{"isotropic": true, "inner_norm": false, "width": 256, "mixing": "mixup", "optimizer": "soap", "beta2": 0.99, "lr": 0.0022, "grad_clip": 1.0, "batch_size": 128, "final_lr_fraction": 0, "warmup_steps": 2000}
Rows from block 4, named by matrix and row number. Rows with one number belong to one neuron. Each number is 200 + 40 x the weight over its row's rms, rounded and kept within 0 to 999. All counts start at 0. After the name is the row's rms in percent of the matrix's.
# gate: MLP gate (model.blocks.4.mlp.gate.weight, 768x256), inputs 86-171
# fc1: MLP up (model.blocks.4.mlp.fc1.weight, 768x256), inputs 86-171
# fc2: MLP down (model.blocks.4.mlp.fc2.weight, 256x768, transposed), outputs 86-171
gate.386,095,179,151,204,211,169,183,178,121,226,191,130,211,200,225,196,208,180,241,218,158,217,216,200,169,186,191,180,262,260,295,205,146,160,201,170,213,269,174,181,225,153,118,185,189,252,166,160,156,233,147,148,216,186,158,190,220,259,209,223,236,224,184,197,162,180,194,228,189,208,197,172,252,216,201,217,136,238,210,235,218,217,201,225,143,191,277
gate.387,108,171,205,183,248,200,221,200,128,212,207,264,215,197,152,257,147,171,217,237,247,207,222,272,186,198,195,209,132,216,175,203,232,197,179,212,138,249,258,202,160,196,221,277,238,210,200,171,195,237,235,192,270,190,239,212,197,236,266,189,191,195,203,176,217,282,187,266,137,194,205,243,146,224,159,215,180,172,211,253,106,247,186,127,246,228,189
gate.388,098,194,280,191,241,183,187,181,234,109,198,172,161,209,161,257,221,151,218,215,228,137,255,171,225,206,165,261,213,195,273,245,168,205,201,267,237,156,112,167,206,197,74,133,178,198,193,200,209,245,246,175,266,239,282,209,223,232,214,196,169,228,161,202,197,206,156,175,215,143,198,179,245,195,238,152,169,189,126,264,192,213,205,164,237,163,146
gate.389,103,198,172,243,272,226,217,167,164,230,156,236,199,219,226,164,122,222,275,164,197,194,226,144,178,248,295,191,240,201,182,176,226,207,280,159,208,214,233,139,143,180,207,230,229,243,220,244,167,217,151,221,302,192,167,202,246,90,159,188,159,273,221,174,212,221,209,180,205,201,212,223,135,217,273,224,190,130,208,245,191,160,183,168,197,134,196
gate.390,097,249,158,240,238,176,193,234,260,169,246,208,217,250,181,218,175,237,207,167,212,127,190,152,217,144,156,246,227,194,160,175,226,217,189,149,169,111,213,174,185,210,173,218,201,221,187,148,182,187,230,244,211,248,252,172,157,180,183,195,283,206,213,211,37,182,168,139,219,168,205,152,235,217,190,237,201,129,173,214,210,192,193,185,196,173,140
gate.391,100,220,197,266,198,181,229,171,195,209,197,205,207,159,206,236,169,202,121,209,248,231,212,217,184,259,206,215,221,254,238,178,216,217,189,195,192,252,242,222,145,174,288,258,238,164,236,174,247,129,179,192,201,257,184,180,201,249,194,241,215,241,184,215,134,181,202,141,208,162,194,243,218,135,243,220,255,193,186,224,221,301,176,230,276,175,240
gate.392,097,223,250,193,235,180,265,175,266,182,251,222,175,184,261,215,196,135,188,265,199,149,257,189,215,167,242,181,159,175,128,267,148,181,203,173,134,287,229,268,248,266,200,206,176,263,91,144,230,203,181,237,208,216,191,136,136,234,213,159,266,168,196,221,222,209,130,204,197,197,182,249,243,211,202,120,194,192,219,307,160,224,203,224,165,217,197
gate.393,099,259,256,223,164,155,175,219,151,203,282,160,219,174,181,145,206,147,155,245,197,161,209,170,190,193,304,188,234,177,215,164,208,182,251,200,242,149,182,193,211,205,222,161,215,136,205,169,133,176,186,151,224,239,250,218,141,189,159,179,146,152,199,222,189,210,162,99,181,196,318,240,185,209,172,188,129,205,198,173,195,199,273,177,265,201,259
gate.394,108,240,238,273,207,246,188,181,219,184,176,160,203,176,232,246,283,250,229,198,263,212,224,223,164,153,268,220,255,211,207,214,181,164,215,191,168,280,251,235,245,190,213,200,222,149,137,215,207,198,170,204,142,220,198,255,197,298,143,175,220,199,100,191,206,119,239,268,245,186,158,187,144,215,182,196,230,217,222,186,203,170,231,252,201,129,188
gate.395,095,217,269,123,184,255,191,132,229,195,266,212,201,188,200,234,237,240,231,212,149,173,190,290,134,263,153,137,131,206,232,159,159,218,236,167,216,281,191,182,213,154,228,180,168,170,213,192,199,218,197,251,206,156,180,211,212,224,110,204,194,142,194,217,174,186,190,154,187,216,113,159,142,158,166,279,210,197,223,170,178,208,221,155,198,216,119
gate.396,107,201,229,214,252,235,175,169,192,225,205,201,205,173,154,200,246,242,233,197,220,138,192,196,184,227,153,186,163,254,145,89,220,198,150,171,234,185,188,169,244,186,155,198,249,195,209,176,190,197,189,235,182,117,178,228,212,156,191,153,169,183,236,201,186,204,198,203,126,349,191,216,260,264,220,178,251,188,190,174,198,168,242,188,191,148,220
gate.397,097,242,198,201,112,225,206,243,241,258,215,161,168,211,249,177,137,181,187,188,159,153,205,229,213,222,195,156,198,227,202,220,179,82,229,178,168,204,186,262,198,168,197,249,118,158,161,202,273,208,231,192,224,216,116,208,212,180,230,199,155,231,210,154,201,160,158,181,169,257,163,179,194,139,179,179,176,156,138,259,206,158,201,205,194,228,277
gate.398,101,187,210,163,234,174,202,158,168,157,104,198,187,227,211,310,214,161,300,155,191,251,247,254,124,214,164,222,233,229,202,218,169,226,147,156,173,201,161,223,193,258,208,182,195,216,217,229,156,266,79,208,211,196,146,183,195,153,199,206,78,161,324,162,295,220,233,213,198,206,147,147,206,193,205,211,196,155,227,216,197,171,222,281,234,235,235
gate.399,097,271,211,188,288,254,122,268,156,218,202,185,158,188,160,272,187,204,207,165,200,151,125,239,207,212,195,219,166,196,225,204,207,183,171,192,206,187,229,166,237,223,215,160,212,227,163,186,175,138,167,126,178,252,189,174,123,161,173,219,236,97,246,208,187,239,223,163,173,259,227,236,161,210,177,193,142,271,235,222,178,147,207,178,216,144,219
gate.400,100,201,202,132,190,222,157,223,213,246,233,257,223,193,160,212,245,136,221,238,209,196,63,180,255,130,183,181,194,181,224,185,150,224,179,178,170,241,220,190,200,248,203,131,187,173,222,142,194,198,225,162,259,134,199,199,195,249,177,198,192,168,277,171,315,153,257,212,208,141,218,249,143,184,285,210,192,195,111,187,184,140,257,211,190,212,243
gate.401,103,157,170,191,178,227,222,194,187,177,176,215,196,235,164,293,144,208,135,226,186,268,191,173,231,244,205,123,170,162,153,226,205,225,183,134,272,220,217,327,92,178,220,201,218,151,228,139,148,195,211,264,180,130,173,208,147,174,170,156,182,204,229,232,229,234,175,207,175,203,199,216,246,220,185,149,223,203,190,237,127,228,217,205,202,199,195
gate.402,102,179,169,121,257,45,192,202,252,266,179,184,196,157,234,185,171,202,241,190,176,226,223,209,139,269,170,193,237,222,224,259,156,231,138,204,228,105,172,107,165,186,187,186,224,158,209,213,162,134,236,190,182,184,239,161,183,187,245,190,184,200,176,244,263,249,245,237,159,177,187,214,187,164,159,192,115,186,274,170,184,193,252,232,151,230,234
gate.403,107,273,264,172,165,190,162,161,259,237,273,182,192,193,245,211,214,245,237,132,210,213,255,205,222,253,221,244,224,180,207,263,151,289,293,198,191,186,259,181,200,227,293,186,176,204,194,178,196,222,148,246,222,177,174,192,214,192,177,186,112,154,181,217,170,228,186,212,157,183,210,235,216,163,182,224,225,197,236,169,222,220,169,65,204,243,203
gate.404,094,170,135,164,260,165,169,208,201,181,200,197,196,156,232,260,211,129,226,117,223,204,165,168,168,207,235,115,203,237,207,197,240,227,206,187,179,225,159,285,258,230,224,189,219,229,247,158,236,251,157,256,187,193,245,153,153,172,148,166,184,211,146,200,153,243,219,256,177,190,193,102,200,186,161,185,201,178,175,234,202,149,256,217,156,222,171
gate.405,100,234,159,224,125,169,204,170,177,199,163,136,155,206,187,224,138,142,237,243,228,224,240,247,205,220,109,207,229,232,191,178,232,147,153,182,147,225,247,195,221,198,137,168,223,257,156,254,185,167,220,197,268,129,229,236,167,139,143,123,190,176,175,204,205,188,113,230,171,231,202,200,208,228,271,268,152,171,254,243,233,117,198,274,230,195,145
gate.406,100,185,204,245,285,147,240,162,186,30,145,169,214,148,237,227,230,263,200,186,223,187,156,228,228,267,219,235,150,164,192,199,228,178,159,217,179,222,214,118,238,202,302,195,190,211,227,175,139,188,206,172,164,152,228,164,224,174,273,146,175,298,195,185,236,244,149,184,118,275,176,213,180,229,205,213,199,178,177,182,195,170,257,193,202,197,205
gate.407,103,189,157,252,251,150,193,183,188,171,297,167,212,148,224,155,152,325,256,251,165,141,318,224,215,200,170,151,211,245,155,237,249,158,227,259,195,207,123,106,162,193,191,174,199,225,168,218,237,176,257,132,150,216,224,169,236,222,198,152,168,216,289,207,155,194,182,166,190,251,216,157,172,156,202,187,123,249,154,237,219,209,212,140,223,147,178
gate.408,098,223,160,201,218,201,143,192,274,196,172,193,229,130,185,145,231,275,230,138,166,251,214,139,272,203,249,246,176,183,186,192,261,225,170,223,188,235,236,182,165,200,202,236,238,255,193,213,255,249,213,174,200,229,227,248,224,180,266,146,275,150,221,160,169,172,217,208,168,236,248,146,133,184,207,168,256,241,236,213,155,263,198,251,250,151,157
gate.409,094,95,184,246,195,177,299,201,248,256,176,108,197,214,168,218,200,150,128,170,245,253,219,213,221,232,173,221,235,203,218,134,233,200,167,284,129,123,255,209,205,193,211,238,190,165,238,190,181,204,253,201,198,173,211,226,178,281,160,243,233,183,149,218,199,271,262,178,213,186,211,141,220,182,140,176,124,205,222,133,247,180,182,162,190,269,190
gate.410,099,200,177,155,302,214,122,147,208,433,204,228,174,153,242,183,184,194,246,245,233,203,279,228,233,188,238,195,199,222,200,157,199,221,148,153,264,210,158,177,260,171,172,206,131,173,212,222,155,174,162,222,186,276,191,166,151,157,208,250,182,204,249,206,203,122,232,177,229,218,204,209,187,179,199,251,151,151,231,217,219,217,177,158,251,202,189
gate.411,106,194,290,252,237,151,157,242,271,200,144,212,175,287,198,171,192,158,227,30,126,213,212,197,213,242,228,97,287,214,93,256,128,258,210,211,216,192,248,194,214,260,252,205,184,179,192,176,141,245,289,224,174,166,278,181,214,215,169,192,145,194,252,198,235,170,171,184,241,181,158,171,186,179,191,180,205,205,165,207,217,233,183,160,247,214,187
fc1.386,094,200,177,196,205,160,185,202,177,216,165,238,259,131,181,195,194,179,150,220,198,179,193,187,282,197,238,246,196,181,260,222,176,131,206,197,135,266,236,135,244,168,237,184,255,217,202,169,143,194,250,204,234,207,180,211,201,248,210,156,125,231,156,222,198,195,149,178,174,174,158,261,216,134,184,194,184,236,139,214,238,308,221,215,213,208,154
fc1.387,110,160,210,213,185,213,199,177,223,171,252,193,127,208,194,169,195,169,298,203,271,237,218,210,215,121,168,171,174,171,220,183,242,233,151,262,152,221,220,206,209,218,160,143,213,221,229,181,161,182,224,236,255,183,206,151,168,186,231,217,157,99,210,189,158,185,215,282,149,239,223,192,279,223,255,199,136,178,233,186,106,165,206,183,275,170,171
fc1.388,099,206,103,236,152,157,168,146,170,157,235,285,214,185,162,158,207,278,202,222,178,124,183,216,164,234,126,198,231,204,204,238,191,180,263,174,174,153,197,192,157,242,193,252,191,229,214,176,192,253,221,274,111,297,209,185,220,284,197,210,236,252,196,273,187,155,119,220,238,184,221,118,200,168,172,218,233,159,168,257,184,155,211,257,193,150,214
fc1.389,111,274,264,212,242,276,181,200,168,216,218,217,213,177,190,238,145,246,269,182,131,135,220,222,228,162,177,240,215,133,170,156,180,215,221,196,234,222,183,169,168,251,201,244,220,191,203,200,117,156,224,222,205,225,207,211,328,205,145,185,158,245,228,228,187,182,204,160,225,267,215,245,110,214,97,253,174,157,183,210,250,158,179,215,195,238,146
fc1.390,096,213,193,139,202,249,222,155,207,160,286,211,225,190,250,264,178,215,202,341,203,107,226,156,258,156,213,98,170,178,199,190,195,193,195,185,203,207,174,224,186,199,225,214,86,250,224,255,256,198,221,198,252,183,214,226,166,187,184,109,247,203,199,172,75,223,172,209,179,266,169,285,210,149,161,162,193,199,170,227,189,180,267,194,171,150,213
fc1.391,099,132,286,182,198,201,194,174,215,220,264,203,158,194,219,136,162,150,189,169,184,212,216,198,211,259,147,231,288,240,229,209,190,105,199,315,235,193,229,206,190,206,182,285,202,164,256,204,166,214,144,204,276,208,138,220,241,199,246,191,166,121,229,203,210,178,168,217,197,227,207,154,222,206,187,243,214,223,249,180,236,152,198,231,218,168,221
fc1.392,098,233,212,112,133,156,140,218,142,199,231,208,203,277,214,255,131,266,140,122,157,287,192,200,191,267,179,243,212,173,196,148,209,174,260,197,232,193,241,171,117,196,238,218,244,158,298,276,114,161,211,166,201,198,186,253,185,238,194,218,206,247,246,207,194,245,178,136,187,258,216,134,104,213,182,186,237,213,204,133,212,215,169,224,201,193,208
fc1.393,104,199,195,242,163,232,252,226,160,262,229,226,205,157,184,219,225,193,177,214,208,200,249,176,193,253,263,222,253,167,190,142,174,227,239,144,229,226,211,205,151,148,130,194,216,219,196,203,185,171,207,205,124,190,218,203,115,216,208,177,229,214,214,230,178,265,204,130,189,234,264,242,236,201,214,276,195,273,199,241,204,156,225,150,238,219,246
fc1.394,107,206,224,268,218,192,194,239,250,206,114,250,165,258,225,207,194,183,197,223,189,219,257,172,186,142,291,224,151,227,277,179,192,159,285,147,231,169,246,131,171,163,268,211,134,253,205,192,247,210,176,158,201,196,219,157,244,141,213,209,199,172,179,232,227,120,248,180,201,199,209,163,214,177,143,180,209,205,193,192,211,211,214,126,202,264,222
fc1.395,091,214,308,227,223,191,182,149,181,146,204,218,240,275,119,163,179,188,233,118,248,219,222,251,218,245,226,222,199,233,136,158,185,161,162,253,173,172,244,231,134,206,212,201,249,167,231,199,183,165,233,163,239,230,185,201,174,167,190,237,215,209,225,172,158,192,194,152,222,141,214,264,177,198,163,210,212,171,207,202,168,230,208,240,192,192,202
fc1.396,108,176,227,174,215,159,191,218,157,189,254,192,191,227,188,201,162,265,202,196,204,235,220,213,236,158,220,223,225,208,265,225,167,141,221,221,245,212,182,267,238,159,144,235,194,133,264,262,211,133,205,202,107,153,159,211,221,154,179,252,203,180,231,225,173,219,169,224,241,155,191,223,135,284,171,264,186,190,215,198,366,162,209,197,188,199,184
fc1.397,096,171,223,154,188,211,183,208,215,191,170,221,270,311,229,222,229,203,187,206,202,193,156,217,115,237,185,123,228,148,224,168,211,210,185,201,134,214,198,201,147,158,195,187,212,133,145,226,145,178,253,233,205,151,249,232,193,215,195,129,154,194,213,209,217,228,113,230,204,163,183,228,173,168,202,244,193,267,180,177,189,200,215,182,163,225,200
fc1.398,103,241,252,188,224,314,176,251,268,246,306,229,217,223,215,151,208,178,133,182,162,171,152,204,214,173,192,194,209,180,145,168,201,159,164,163,244,144,193,227,195,243,181,187,184,158,165,152,194,274,209,215,218,172,213,253,163,174,199,224,256,210,186,164,139,227,217,177,202,168,263,210,160,208,264,115,195,154,112,257,169,201,210,233,230,247,156
fc1.399,098,232,239,190,196,293,256,226,121,126,225,318,207,209,259,233,119,234,156,183,227,144,168,205,245,262,256,186,166,206,266,225,150,166,202,121,245,216,217,196,185,164,215,287,191,208,227,203,187,139,129,236,228,232,228,185,173,151,173,257,120,119,194,130,208,190,141,256,84,257,137,219,201,233,189,203,190,227,230,215,202,174,231,183,242,163,205
fc1.400,094,214,273,241,157,195,222,249,204,202,188,223,114,85,217,119,227,222,197,218,230,173,172,174,206,252,171,233,214,281,200,289,231,155,248,154,203,217,205,212,166,154,187,224,249,164,207,187,171,129,169,171,248,204,127,160,153,215,161,228,252,168,158,97,270,276,180,199,185,229,231,159,203,203,234,154,211,206,251,232,215,112,212,250,233,200,165
fc1.401,101,187,219,172,257,233,165,180,240,248,199,252,176,209,265,177,242,140,184,200,262,195,247,229,209,177,219,159,173,169,228,199,161,167,206,335,184,269,178,151,235,205,212,211,161,210,216,186,237,227,170,234,273,208,170,176,222,160,245,204,202,201,219,180,204,168,191,162,221,168,172,156,234,218,178,264,164,174,219,242,234,242,118,236,212,217,205
fc1.402,099,210,219,161,155,139,213,231,213,280,254,147,202,216,124,206,204,226,205,266,235,131,249,160,120,196,211,203,252,188,170,203,219,204,192,268,196,93,220,148,177,166,174,179,194,186,168,166,166,191,229,200,245,171,196,201,175,53,194,161,235,206,190,203,190,267,271,286,183,177,217,220,170,226,195,197,160,191,220,194,270,206,214,148,156,222,130
fc1.403,103,185,302,251,215,197,245,196,207,227,214,205,171,183,127,157,247,245,206,153,173,217,226,266,192,179,219,148,176,201,187,202,248,219,130,219,177,214,277,194,166,194,168,259,212,115,202,199,164,244,181,229,160,242,200,166,244,276,212,174,114,195,254,231,187,224,245,207,234,186,164,218,198,242,131,228,180,221,212,122,216,213,119,206,259,219,211
fc1.404,104,155,227,182,256,231,215,126,207,198,199,223,176,173,196,100,215,200,194,133,152,285,144,217,205,240,213,130,223,210,266,139,161,243,218,192,193,198,157,192,192,200,230,207,246,156,202,203,201,257,97,222,249,146,142,234,210,211,240,174,140,168,250,179,166,281,197,181,126,222,254,208,244,165,243,151,170,184,179,166,207,214,184,357,156,137,207
fc1.405,098,249,198,195,197,215,184,279,246,249,186,202,205,202,221,201,206,177,248,205,259,261,107,228,195,287,234,256,215,198,173,167,193,194,202,246,269,129,231,245,236,226,242,153,226,175,238,171,181,168,259,253,184,196,178,232,206,182,234,204,191,174,219,238,207,268,195,188,181,198,235,229,260,192,206,239,223,103,258,182,192,177,257,238,216,241,194
fc1.406,097,149,178,211,118,218,239,209,228,62,178,133,177,210,164,224,226,153,151,218,223,229,195,235,170,140,184,219,216,205,201,232,272,210,220,209,192,224,232,248,143,196,144,199,224,188,243,187,257,162,214,217,209,181,242,188,264,232,94,193,179,130,242,203,186,198,205,213,239,137,243,166,180,143,202,164,185,237,263,179,267,195,212,195,200,189,235
fc1.407,100,205,135,220,190,143,204,210,179,168,265,199,235,194,163,162,233,150,213,175,222,183,198,187,123,169,162,120,148,195,218,129,177,186,169,238,183,183,259,155,157,174,189,186,182,136,186,191,214,260,188,244,256,189,215,215,251,163,151,225,157,173,224,205,253,204,147,177,186,212,210,280,214,176,238,187,231,180,231,202,278,206,156,227,294,276,204
fc1.408,101,201,179,228,176,152,155,186,140,168,161,186,133,185,254,230,171,194,213,227,133,115,209,164,173,177,190,265,262,266,139,260,259,156,183,236,174,169,263,229,186,195,172,248,218,167,153,152,229,212,178,212,211,128,168,275,190,167,180,233,169,142,102,222,211,151,212,159,194,236,144,167,262,227,253,142,221,269,171,213,204,146,203,134,218,180,218
fc1.409,093,200,195,160,139,243,162,201,210,218,194,217,129,199,184,211,265,245,241,245,191,187,171,214,191,147,263,178,137,164,163,171,230,210,198,134,161,211,173,262,226,178,225,217,234,190,234,185,183,156,189,265,210,135,197,192,262,269,257,267,162,219,185,206,157,288,181,331,201,203,218,252,244,240,127,147,180,158,240,185,216,148,226,152,251,170,197
fc1.410,100,192,218,262,56,254,236,172,200,36,237,188,244,158,169,162,179,204,187,217,247,213,204,247,221,225,229,217,217,197,216,258,177,217,173,243,173,184,174,177,234,193,222,150,217,142,74,205,155,132,232,211,196,132,208,157,74,189,233,171,195,168,190,189,184,216,170,218,177,245,239,211,242,200,197,252,216,189,190,199,176,222,248,199,213,202,223
fc1.411,108,137,187,248,198,180,188,194,176,167,215,291,284,187,137,212,226,224,192,229,167,215,187,186,246,212,210,125,207,233,120,168,191,214,259,206,193,237,228,181,163,171,197,239,217,229,207,181,235,133,240,231,213,164,204,127,196,308,159,168,223,248,296,175,148,184,230,198,196,232,233,214,217,159,201,147,167,245,218,171,208,193,180,105,203,164,176
fc2.386,101,138,149,238,174,202,197,205,196,249,175,155,208,197,270,154,215,203,130,250,236,168,207,167,244,171,213,197,134,244,154,261,152,204,288,225,186,200,248,153,173,184,261,283,195,218,238,218,283,127,182,207,235,195,172,269,213,152,163,225,162,205,148,214,151,168,178,215,201,279,236,259,268,148,151,233,158,243,148,185,141,194,224,156,234,49,171
fc2.387,113,236,174,226,212,236,128,163,173,210,238,223,229,248,248,115,255,148,132,205,202,223,185,173,163,153,208,238,182,207,194,138,204,250,172,191,200,193,205,228,184,193,231,142,136,152,219,148,171,218,261,140,221,260,199,177,238,242,265,220,184,184,152,152,160,226,243,232,169,193,267,181,206,163,138,193,136,141,191,215,202,179,277,194,169,170,128
fc2.388,096,181,260,186,178,155,250,293,159,268,198,186,233,285,164,150,236,236,227,181,165,177,203,176,144,215,168,259,246,193,153,148,196,158,216,117,207,179,189,250,211,153,187,172,233,204,168,194,178,299,257,203,161,248,210,136,183,213,202,249,198,169,179,276,186,245,261,119,125,229,227,158,233,215,184,179,171,185,207,159,243,189,172,228,161,193,219
fc2.389,117,250,220,245,255,172,120,212,247,232,166,195,196,180,250,169,258,236,103,183,176,123,124,151,194,187,246,169,186,201,133,150,169,211,105,165,228,208,224,163,233,243,232,201,199,199,134,182,152,244,231,218,236,190,235,199,183,178,205,270,191,253,131,246,188,145,208,183,234,174,192,281,188,184,288,219,248,187,172,170,196,169,282,190,148,197,226
fc2.390,107,261,166,102,162,219,219,199,182,167,233,130,158,168,236,143,208,168,217,255,233,204,250,184,168,164,213,156,195,278,107,241,202,199,203,189,223,253,147,116,197,156,138,163,167,263,166,221,184,214,168,226,251,212,162,241,176,222,196,87,260,216,255,246,290,173,232,183,123,213,244,169,213,221,200,213,234,138,234,248,162,176,218,208,223,210,177
fc2.391,096,201,178,144,196,167,139,187,258,238,158,216,136,221,163,190,202,191,196,190,236,263,187,254,216,250,137,238,243,228,182,222,200,140,179,290,192,269,191,203,198,168,199,181,199,161,213,215,157,218,267,166,204,148,172,239,210,250,201,246,207,188,197,217,139,211,243,215,148,110,196,205,151,217,235,162,217,220,178,216,219,214,180,209,188,198,178
fc2.392,095,127,188,199,260,162,217,175,231,239,181,151,159,187,197,189,168,202,159,114,142,231,188,156,223,193,173,184,181,212,205,170,200,295,183,172,163,203,266,222,228,214,166,170,217,231,229,156,244,247,198,179,194,248,209,250,294,218,193,159,210,165,288,285,206,202,139,194,204,256,212,213,259,227,138,201,189,161,172,202,212,264,226,215,242,236,203
fc2.393,095,222,314,245,120,207,216,239,223,156,180,196,215,186,146,205,138,184,165,281,193,226,170,167,198,175,205,225,225,220,208,189,217,156,185,155,188,185,259,244,100,137,164,184,169,264,222,180,230,241,144,236,143,224,194,158,159,212,208,172,259,185,221,259,199,220,142,159,181,245,206,183,237,175,132,235,204,214,194,215,158,207,162,146,201,223,228
fc2.394,103,223,267,109,228,217,231,92,220,241,210,216,276,181,156,208,189,95,229,203,225,147,210,238,209,105,178,221,228,190,212,205,174,180,171,197,109,166,168,150,196,207,209,254,203,183,232,167,166,234,268,223,192,197,184,227,233,216,175,205,180,194,150,201,177,221,179,203,149,143,213,193,208,167,152,117,252,256,185,167,203,169,169,134,244,171,253
fc2.395,097,183,167,210,178,217,184,253,256,171,255,167,236,277,198,151,277,167,221,229,214,218,219,155,193,286,221,190,213,162,233,173,165,104,141,207,271,247,219,216,175,150,141,179,305,194,212,194,253,140,216,171,193,189,196,146,183,183,210,175,187,227,154,256,162,237,192,247,157,248,148,181,221,234,262,199,220,273,89,214,187,198,229,234,200,228,194
fc2.396,094,154,243,245,153,187,224,167,202,202,184,220,177,185,185,139,243,222,165,199,147,161,179,125,171,216,205,195,186,201,181,250,207,273,155,201,150,196,216,193,140,224,162,186,196,179,155,229,306,273,230,150,175,244,224,187,212,100,172,145,184,116,270,223,187,209,172,148,165,198,161,278,144,250,138,208,124,238,184,190,212,197,205,102,214,220,206
fc2.397,092,160,199,155,186,202,154,158,198,241,176,153,180,228,218,161,219,168,153,262,201,179,128,178,211,190,237,296,191,291,154,154,135,263,219,130,251,193,235,119,225,263,242,256,224,302,235,193,176,261,153,204,114,217,206,159,212,179,230,213,173,217,177,209,218,156,206,234,177,278,201,186,209,208,184,144,124,184,192,264,242,192,180,230,187,210,141
fc2.398,101,194,249,198,165,203,226,139,273,231,131,161,226,194,231,169,155,142,168,157,136,201,186,210,194,259,238,297,133,245,169,147,211,263,212,212,173,171,178,264,198,256,194,190,196,224,239,223,236,192,172,131,209,204,228,194,208,167,218,227,306,192,144,185,125,161,204,281,281,222,221,252,217,204,185,195,202,197,267,200,187,195,215,145,215,246,212
fc2.399,095,156,203,217,159,226,225,173,195,181,209,230,294,181,213,240,227,171,293,219,190,232,144,237,137,181,227,197,211,175,280,241,212,229,140,200,222,211,139,234,152,229,192,226,169,234,218,137,156,202,197,191,160,173,186,220,302,220,277,148,195,186,163,205,138,166,182,292,199,207,258,153,270,205,201,208,245,254,186,214,221,144,190,175,160,247,226
fc2.400,099,250,240,191,205,159,214,268,197,283,341,280,230,234,176,183,186,223,175,144,245,253,226,215,197,169,246,191,206,119,172,217,182,171,186,148,177,121,217,263,229,230,197,220,235,173,200,159,244,169,204,322,161,183,138,236,193,209,197,156,111,202,199,239,157,206,138,227,163,219,262,195,147,219,222,144,204,178,199,224,204,219,214,189,188,207,140
fc2.401,099,200,233,236,166,214,157,145,117,164,233,199,169,166,230,132,219,194,266,167,230,222,179,186,194,120,233,185,167,190,183,182,237,229,201,274,254,210,173,258,196,147,213,285,185,209,197,200,168,221,300,185,72,220,203,166,207,195,185,182,205,254,187,252,208,182,230,259,184,124,230,240,262,174,210,220,199,164,262,172,147,176,189,236,214,187,225
fc2.402,107,198,223,207,201,131,213,173,128,192,136,290,236,149,175,224,256,217,201,188,140,304,192,191,248,182,184,212,147,202,283,234,149,170,233,259,270,199,184,211,162,192,185,166,201,152,178,208,217,156,207,217,199,210,230,209,222,192,158,169,210,229,151,203,226,214,195,192,205,245,127,248,248,220,158,151,203,250,228,250,241,147,170,142,198,192,271
fc2.403,099,195,228,283,216,241,192,220,215,161,173,185,225,226,234,221,203,232,192,242,189,153,190,201,154,203,241,186,157,239,140,208,150,277,177,179,152,234,236,209,192,140,250,182,222,195,286,151,227,115,253,209,303,230,170,148,260,218,200,230,169,173,246,225,238,201,202,256,243,143,207,240,197,203,200,300,197,205,185,232,180,216,245,229,253,224,220
fc2.404,102,265,218,195,218,234,160,130,218,255,162,194,177,276,263,169,111,220,210,191,149,203,156,234,216,275,174,188,231,258,237,252,240,193,193,207,127,222,231,237,167,112,210,170,197,213,276,261,225,204,179,227,189,168,198,190,174,130,168,146,193,235,210,189,200,160,130,211,216,214,193,250,133,194,211,182,190,242,228,203,179,224,142,258,204,172,222
fc2.405,096,233,203,239,150,188,202,222,306,226,236,244,181,143,203,197,267,167,157,159,205,210,192,165,145,179,275,253,204,211,191,271,167,134,207,201,167,171,208,152,206,192,242,219,205,192,178,188,185,218,142,239,156,201,201,189,249,195,219,245,248,169,197,255,201,237,216,204,268,248,206,263,211,219,181,181,232,169,219,147,165,183,153,192,172,260,276
fc2.406,087,198,218,212,73,205,260,199,151,109,202,216,227,150,199,143,166,198,177,224,173,218,189,200,180,145,278,227,191,174,233,171,217,143,204,200,167,211,145,267,175,209,185,165,201,218,156,207,299,219,238,221,180,169,179,217,219,135,114,221,230,282,203,185,232,155,204,193,271,256,208,214,122,158,152,210,210,202,204,173,249,204,194,147,191,225,208
fc2.407,095,148,229,223,226,218,194,167,165,282,197,228,174,246,104,277,246,149,241,154,190,306,177,254,164,213,215,242,267,177,197,203,182,163,220,152,216,258,208,144,95,180,165,200,165,225,177,178,167,159,235,288,169,249,217,217,176,164,172,183,139,195,176,156,164,251,295,221,188,204,165,228,186,209,246,210,265,209,206,181,175,202,249,164,177,201,210
fc2.408,092,158,150,186,277,217,205,213,222,166,311,199,138,139,246,181,152,185,228,207,219,245,232,187,183,167,292,216,190,212,203,155,211,192,205,176,267,189,149,214,160,199,229,227,229,213,256,199,214,241,149,155,202,219,224,238,224,190,196,272,213,182,285,176,190,169,163,284,190,170,158,173,170,226,209,191,194,235,171,192,177,196,146,203,183,230,165
fc2.409,094,184,193,211,193,225,205,217,215,223,227,224,269,191,178,270,190,158,190,237,223,172,196,216,154,182,260,69,168,227,259,198,206,237,224,104,205,224,160,180,238,225,168,192,201,267,214,285,173,175,140,182,172,214,192,188,133,162,178,217,176,191,233,243,154,115,180,166,208,245,151,182,146,206,201,172,238,222,184,199,202,344,156,240,218,191,221
fc2.410,114,115,210,136,145,219,248,201,205,192,199,148,217,164,131,222,204,207,222,136,186,210,156,221,188,182,179,195,282,241,191,157,261,215,167,201,171,204,228,146,215,178,145,197,191,298,201,177,223,225,164,248,210,182,194,176,312,415,249,214,163,246,194,193,212,194,143,219,166,240,236,195,221,210,152,179,225,238,200,164,208,177,208,172,214,243,177
fc2.411,100,231,208,169,218,191,162,237,125,186,159,188,196,226,211,230,170,197,160,239,245,265,177,273,199,161,205,193,167,173,213,217,167,222,148,154,155,154,217,167,183,179,186,157,124,196,203,295,198,175,159,215,194,169,228,152,190,228,108,241,176,142,124,265,176,247,230,237,201,158,229,218,192,257,196,185,202,196,244,224,245,258,157,222,125,290,154